A small image colorization model, trained from scratch.
Model: arch rcan, depths [18], widths [64].
Rows from block 11 of a small image colorization model, named by matrix and row number. Rows with one number belong to one channel. Each number is 50 + 15 x the weight over its row's rms, rounded and kept within 0 to 99. All counts start at 0.
After each channel's rows are labels from the 100 images, of 14976, where the channel reaches its highest value: "responds to" is what is common among them. Only what is clearly more common there than usual is listed. The data: drawings of small networks of dots and links. In brackets: how many of the 100.
# convs0: first 3x3 conv (model.blocks.11.convs.0.weight, 64x64x3x3, each kernel summed), inputs 0-63
# convs1: second 3x3 conv (model.blocks.11.convs.1.weight, 64x64x3x3, transposed, each kernel summed), outputs 0-63

convs0.57:55 43 54 27 51 47 59 49 49 56 70 61 58 59 62 25 52 58 44 55 59 68 54 39 20 37 18 28 30 61 62 37 51 28 58 72 61 59 26 63 59 43 56 23 33 24 39 39 44 66 60 71 40 59 51 28 09 60 46 62 42 44 33 39
convs1.57:51 54 61 32 25 71 50 62 62 36 56 28 58 60 28 31 63 24 29 60 49 47 46 21 33 66 52 34 39 51 59 34 62 43 77 24 33 53 34 67 40 53 68 33 45 63 25 50 55 66 63 37 61 47 66 26 22 51 43 62 67 53 53 29
responds to: green dots (59); five dots (50); yellow dots (29)

convs0.18:35 65 57 72 46 50 62 69 43 59 62 59 59 45 64 72 64 49 64 61 53 43 43 59 73 65 72 73 49 63 69 64 45 70 60 69 68 58 72 42 59 69 43 70 69 62 71 52 39 66 40 70 48 44 51 47 95 70 38 58 53 79 70 64
convs1.18:59 49 54 36 28 54 43 40 69 35 54 34 72 60 29 32 53 21 30 58 60 43 63 21 31 68 41 34 61 54 54 42 68 42 74 26 34 43 34 70 66 38 61 33 41 61 25 49 47 68 58 38 57 67 67 33 22 51 51 61 61 70 40 30
responds to: yellow dots (77); five dots (39)

convs0.17:23 34 33 68 67 34 31 35 37 32 33 38 35 31 38 47 33 33 35 35 49 33 38 69 31 36 35 33 43 34 33 37 40 42 36 55 40 34 37 36 34 31 35 36 32 34 34 48 63 33 38 44 37 29 24 54 41 33 44 33 35 38 34 36
convs1.17:53 45 32 34 26 67 48 53 67 35 64 34 75 66 33 29 48 23 37 60 67 47 63 30 36 68 52 34 33 58 59 31 62 38 75 42 32 47 31 70 64 55 62 33 40 64 28 35 52 69 58 34 46 59 66 39 22 63 47 67 66 42 41 30
responds to: complete (40); brown dots (31)

convs0.32:31 57 41 67 72 33 35 62 37 40 57 45 48 42 42 44 41 32 60 54 32 34 35 95 46 47 48 38 36 48 57 34 33 32 37 51 36 50 36 38 42 39 40 38 40 38 51 45 70 35 37 44 34 31 27 38 87 51 44 44 40 95 47 34
convs1.32:58 23 32 71 61 70 44 55 73 37 63 48 66 63 40 31 34 41 56 69 70 43 63 54 32 71 50 31 41 63 61 33 67 36 60 66 32 71 32 70 71 56 48 31 34 66 31 41 70 53 66 34 36 71 46 63 26 57 44 63 64 58 44 31
responds to: pink dots (29); complete (28); white dots (26)

convs0.7:38 41 39 60 40 40 39 48 39 47 19 25 33 46 66 74 51 68 34 36 22 34 28 41 77 52 62 57 49 39 69 62 31 56 31 53 47 30 76 32 32 49 33 32 43 53 29 33 45 23 41 42 53 31 52 36 41 24 43 36 43 49 71 57
convs1.7:51 57 53 36 27 61 54 58 71 34 53 30 80 57 30 29 54 15 32 57 51 55 53 15 36 67 50 35 56 50 48 34 63 46 75 26 33 50 36 70 50 50 61 34 51 61 28 36 46 63 62 38 63 55 63 29 17 50 50 56 63 54 52 25
responds to: black dots (92)

convs0.11:58 50 50 64 46 50 66 51 56 63 32 66 41 46 50 72 55 74 31 32 71 55 64 63 60 38 21 58 57 41 34 70 51 73 58 73 70 36 71 50 30 39 48 69 66 42 33 68 79 51 59 60 46 51 63 73 93 34 47 45 37 47 48 71
convs1.11:52 57 68 31 27 55 48 50 71 36 52 30 73 58 28 30 54 18 40 64 48 60 45 13 32 69 50 34 63 41 47 45 57 49 71 27 33 57 35 68 42 49 58 31 49 61 23 42 44 54 71 38 59 54 63 32 18 51 52 52 65 67 50 28
responds to: green dots (61); five dots (42)

convs0.37:30 36 35 58 50 31 34 36 38 35 34 32 33 34 43 51 37 42 34 32 38 33 27 65 35 34 37 35 41 35 33 44 35 38 37 52 38 33 42 33 31 33 33 39 35 35 32 47 84 31 35 35 30 30 33 58 52 31 39 35 34 41 36 40
convs1.37:54 54 42 49 36 58 54 66 72 35 59 30 79 64 28 29 49 21 37 58 56 46 58 26 33 69 64 33 40 57 56 32 58 41 71 29 30 52 29 69 52 63 62 34 46 64 30 33 62 68 67 33 54 44 68 33 21 63 42 59 65 55 46 28
responds to: complete (48); brown dots (37)

convs0.25:61 66 63 54 54 65 64 65 61 62 66 64 66 64 65 64 63 66 64 64 61 64 66 61 61 59 56 62 55 65 66 62 66 63 67 64 66 67 64 64 65 65 63 61 65 63 65 67 73 66 64 64 70 64 68 60 97 63 60 66 62 60 62 66
convs1.25:49 48 49 31 51 40 43 39 48 35 54 27 30 50 20 31 53 20 45 54 51 35 42 38 28 65 51 34 19 34 57 32 51 40 53 25 30 55 34 67 37 50 56 30 40 58 24 43 41 45 49 36 39 42 60 16 19 39 44 72 65 58 54 26
responds to: five dots (52); black dots (32); white dots (29)

convs0.47:22 59 50 85 30 47 60 58 47 60 57 57 48 56 68 61 57 58 67 52 30 49 50 98 62 53 66 64 26 58 61 62 56 57 49 59 65 64 65 35 53 71 50 62 62 52 61 71 94 52 43 63 44 33 51 80 38 56 51 57 54 37 60 67
convs1.47:00 56 52 69 54 57 48 34 35 42 37 47 71 47 38 40 60 34 30 49 38 33 40 58 47 61 48 44 34 55 53 28 64 39 82 47 40 39 38 70 38 41 59 44 42 52 57 44 69 66 51 40 55 44 50 43 50 34 29 75 60 59 52 32
responds to: yellow dots (52); nine dots (38)

convs0.53:55 30 44 30 34 46 39 36 61 39 45 28 47 48 52 29 40 59 53 46 31 54 47 49 45 39 69 30 69 40 34 37 47 37 39 29 33 52 27 60 47 42 54 29 31 55 37 56 78 33 68 60 51 67 31 36 00 44 59 36 51 37 32 31
convs1.53:48 55 58 32 31 54 62 49 65 36 57 26 63 51 28 28 45 15 48 68 51 61 41 05 35 65 52 34 42 50 53 37 55 45 62 28 32 66 36 67 34 58 53 33 43 62 32 36 47 50 72 37 47 51 63 26 17 63 46 51 67 57 46 29
responds to: brown dots (49); five dots (48)

convs0.56:39 39 27 68 60 31 38 32 31 34 35 37 27 35 43 57 35 40 35 28 41 31 34 49 36 34 33 54 27 36 40 50 37 49 31 53 47 26 61 28 40 55 31 41 35 34 33 49 44 32 32 36 32 28 36 41 30 28 31 32 26 51 43 53
convs1.56:55 63 72 31 28 60 51 62 62 36 45 32 69 55 25 31 62 20 33 52 39 62 43 20 42 67 42 37 63 37 39 47 56 58 80 28 33 56 34 69 39 38 58 36 54 55 25 37 45 57 63 43 66 46 53 34 19 40 60 52 60 70 64 26
responds to: black dots (67); five dots (48)

convs0.61:36 34 35 42 43 34 34 37 36 37 32 36 36 34 39 38 34 36 35 34 36 34 34 66 42 38 37 35 37 32 33 36 35 34 37 45 36 36 36 35 31 32 35 37 32 33 32 43 81 32 36 42 32 35 37 45 62 30 34 34 36 43 31 34
convs1.61:56 69 69 39 32 49 55 69 73 35 50 30 69 54 30 29 47 28 46 69 55 65 48 22 29 68 48 32 66 47 47 52 57 52 64 29 31 63 34 68 41 54 57 28 47 63 22 43 52 59 70 36 59 54 69 35 20 58 56 44 66 74 41 30
responds to: complete (28)

convs0.34:36 37 33 44 43 33 36 35 33 36 42 37 35 36 36 37 34 34 39 37 36 33 36 62 34 38 37 36 29 37 48 35 36 35 34 45 36 36 35 33 37 39 35 36 35 35 38 40 85 34 34 37 14 33 33 39 42 37 35 36 36 43 37 35
convs1.34:54 53 40 50 36 50 50 64 70 33 56 32 78 63 30 31 46 21 33 59 57 41 60 28 33 69 65 34 44 61 59 35 59 41 70 27 31 40 32 69 56 61 63 33 45 64 33 37 64 71 66 33 57 43 71 30 21 61 37 59 65 53 45 28
responds to: white dots (40); complete (29)

convs0.31:70 61 56 55 46 50 62 69 48 69 48 82 51 55 61 69 54 76 59 50 42 56 57 55 59 47 18 61 47 70 41 77 33 67 54 72 81 76 68 43 31 39 57 70 65 35 53 88 60 59 56 72 34 52 48 45 38 49 49 64 33 46 63 67
convs1.31:41 54 48 38 27 59 53 57 68 31 52 34 69 69 28 26 59 13 30 48 52 53 51 26 35 71 46 36 54 56 47 33 54 50 72 31 32 47 33 72 51 45 63 33 53 57 34 30 39 63 62 38 60 51 62 30 14 49 54 58 59 68 52 22
responds to: yellow dots (85)

convs0.63:62 69 70 51 34 61 66 64 61 70 72 72 67 69 62 52 68 72 53 63 53 67 62 54 60 57 41 64 63 68 70 65 59 59 66 66 68 73 65 64 56 51 65 59 65 55 66 60 62 69 64 70 55 68 58 45 87 67 57 70 59 50 67 69
convs1.63:50 47 43 31 35 48 44 51 74 31 55 35 70 60 29 29 58 18 27 49 54 48 59 20 35 71 51 34 51 55 53 35 59 43 71 29 33 31 34 72 62 46 67 34 51 61 22 42 40 64 55 37 55 55 64 28 17 51 53 59 63 61 49 25
responds to: five dots (47)

convs0.55:61 89 47 53 62 50 55 74 38 46 48 69 38 44 61 66 53 53 61 51 92 61 50 56 68 46 68 71 46 47 49 42 54 76 64 73 69 35 76 42 53 74 39 67 70 52 52 51 50 53 38 68 77 45 52 50 86 50 38 46 54 69 55 70
convs1.55:53 37 28 57 37 56 72 52 62 48 69 44 41 56 46 37 43 55 64 64 47 49 39 72 26 65 32 35 17 39 61 37 52 34 35 42 30 60 37 67 42 50 57 36 40 62 39 11 11 41 66 36 34 32 62 59 32 66 37 46 65 67 47 31
responds to: five dots (48); yellow dots (30)

convs0.5:10 48 35 40 64 33 44 49 44 49 70 54 41 29 74 54 37 50 54 41 74 49 21 10 41 47 42 61 28 53 48 41 35 33 31 57 41 57 29 39 49 32 39 48 38 44 46 68 48 31 39 21 22 34 73 42 65 42 46 50 45 56 61 36
convs1.5:22 65 56 34 16 51 41 55 36 26 57 58 37 60 50 41 38 23 67 55 54 60 27 48 22 55 33 48 47 31 30 51 66 47 53 22 23 50 34 51 50 43 33 34 27 39 52 68 24 49 38 35 41 47 45 25 64 25 50 65 50 29 50 44
responds to: green dots (71); five dots (43)

convs0.60:73 50 60 51 31 64 70 47 59 68 68 70 62 74 70 46 64 63 56 61 65 57 67 70 60 55 50 42 56 58 70 52 60 56 61 71 66 61 42 61 58 64 63 61 53 51 58 65 88 60 67 64 64 55 82 57 99 63 57 66 55 47 55 57
convs1.60:44 53 31 41 50 39 47 47 24 38 43 30 20 38 16 30 47 34 46 47 47 32 33 47 34 58 36 43 26 17 54 42 38 48 29 26 30 50 42 60 54 47 56 33 42 50 52 46 27 36 47 41 37 44 32 05 31 49 43 65 57 62 44 34
responds to: five dots (50)

convs0.19:55 68 70 65 56 65 62 59 69 65 54 62 66 60 67 69 68 64 62 59 56 63 59 48 70 65 69 66 74 62 56 66 60 69 72 54 58 58 63 62 61 68 61 67 73 71 65 53 50 71 65 62 75 66 65 59 78 65 67 60 71 62 68 60
convs1.19:54 53 76 38 39 52 53 39 64 39 41 32 40 40 28 26 68 15 42 55 39 61 42 19 38 66 48 35 64 25 37 56 44 54 56 26 34 50 41 70 33 43 62 32 54 58 26 42 36 31 71 43 54 48 53 25 23 39 55 50 68 59 59 21
responds to: five dots (54)

convs0.40:24 69 47 53 31 56 65 77 42 62 59 67 35 52 62 61 63 75 40 48 64 60 52 47 62 32 36 69 13 58 57 66 64 56 48 52 72 44 76 40 58 55 53 70 72 30 58 46 23 60 49 72 39 59 37 21 23 59 40 59 44 49 57 66
convs1.40:74 33 48 28 43 79 40 29 76 36 51 41 66 58 27 33 55 24 31 57 39 44 75 30 28 70 67 33 67 53 51 36 64 40 68 35 32 44 34 69 59 46 59 32 42 61 23 51 54 58 58 38 50 50 63 38 32 41 49 66 63 66 50 30
responds to: pink dots (65); yellow dots (25)

convs0.52:66 58 56 49 42 62 51 44 56 47 71 56 67 65 51 33 59 65 58 67 52 55 80 40 41 59 59 34 51 65 86 44 67 42 61 80 39 40 43 64 78 63 54 55 61 60 63 67 49 77 62 47 62 51 83 41 91 69 44 63 63 70 64 49
convs1.52:52 56 55 26 39 48 43 52 67 35 55 26 63 55 20 30 50 17 37 62 60 50 48 25 30 70 55 34 46 42 52 38 59 48 65 25 32 56 31 71 54 52 61 31 45 65 20 50 43 51 68 36 44 46 58 27 17 48 48 57 68 74 56 27
responds to: five dots (48); orange dots (27)

convs0.59:34 59 50 34 99 48 52 67 43 60 41 57 39 43 44 66 51 55 39 41 57 48 48 45 55 48 60 64 30 46 40 62 55 54 47 73 57 49 71 33 48 42 50 57 60 40 50 41 42 37 38 80 25 47 59 62 38 44 56 58 46 55 48 72
convs1.59:60 42 33 45 35 00 35 40 67 41 60 53 55 62 37 40 41 51 32 56 46 30 70 34 34 66 63 36 46 73 61 36 63 37 56 60 36 52 34 65 70 57 61 39 42 63 40 56 72 67 45 37 41 40 67 63 40 48 51 64 65 56 36 35
responds to: green dots (79); five dots (43)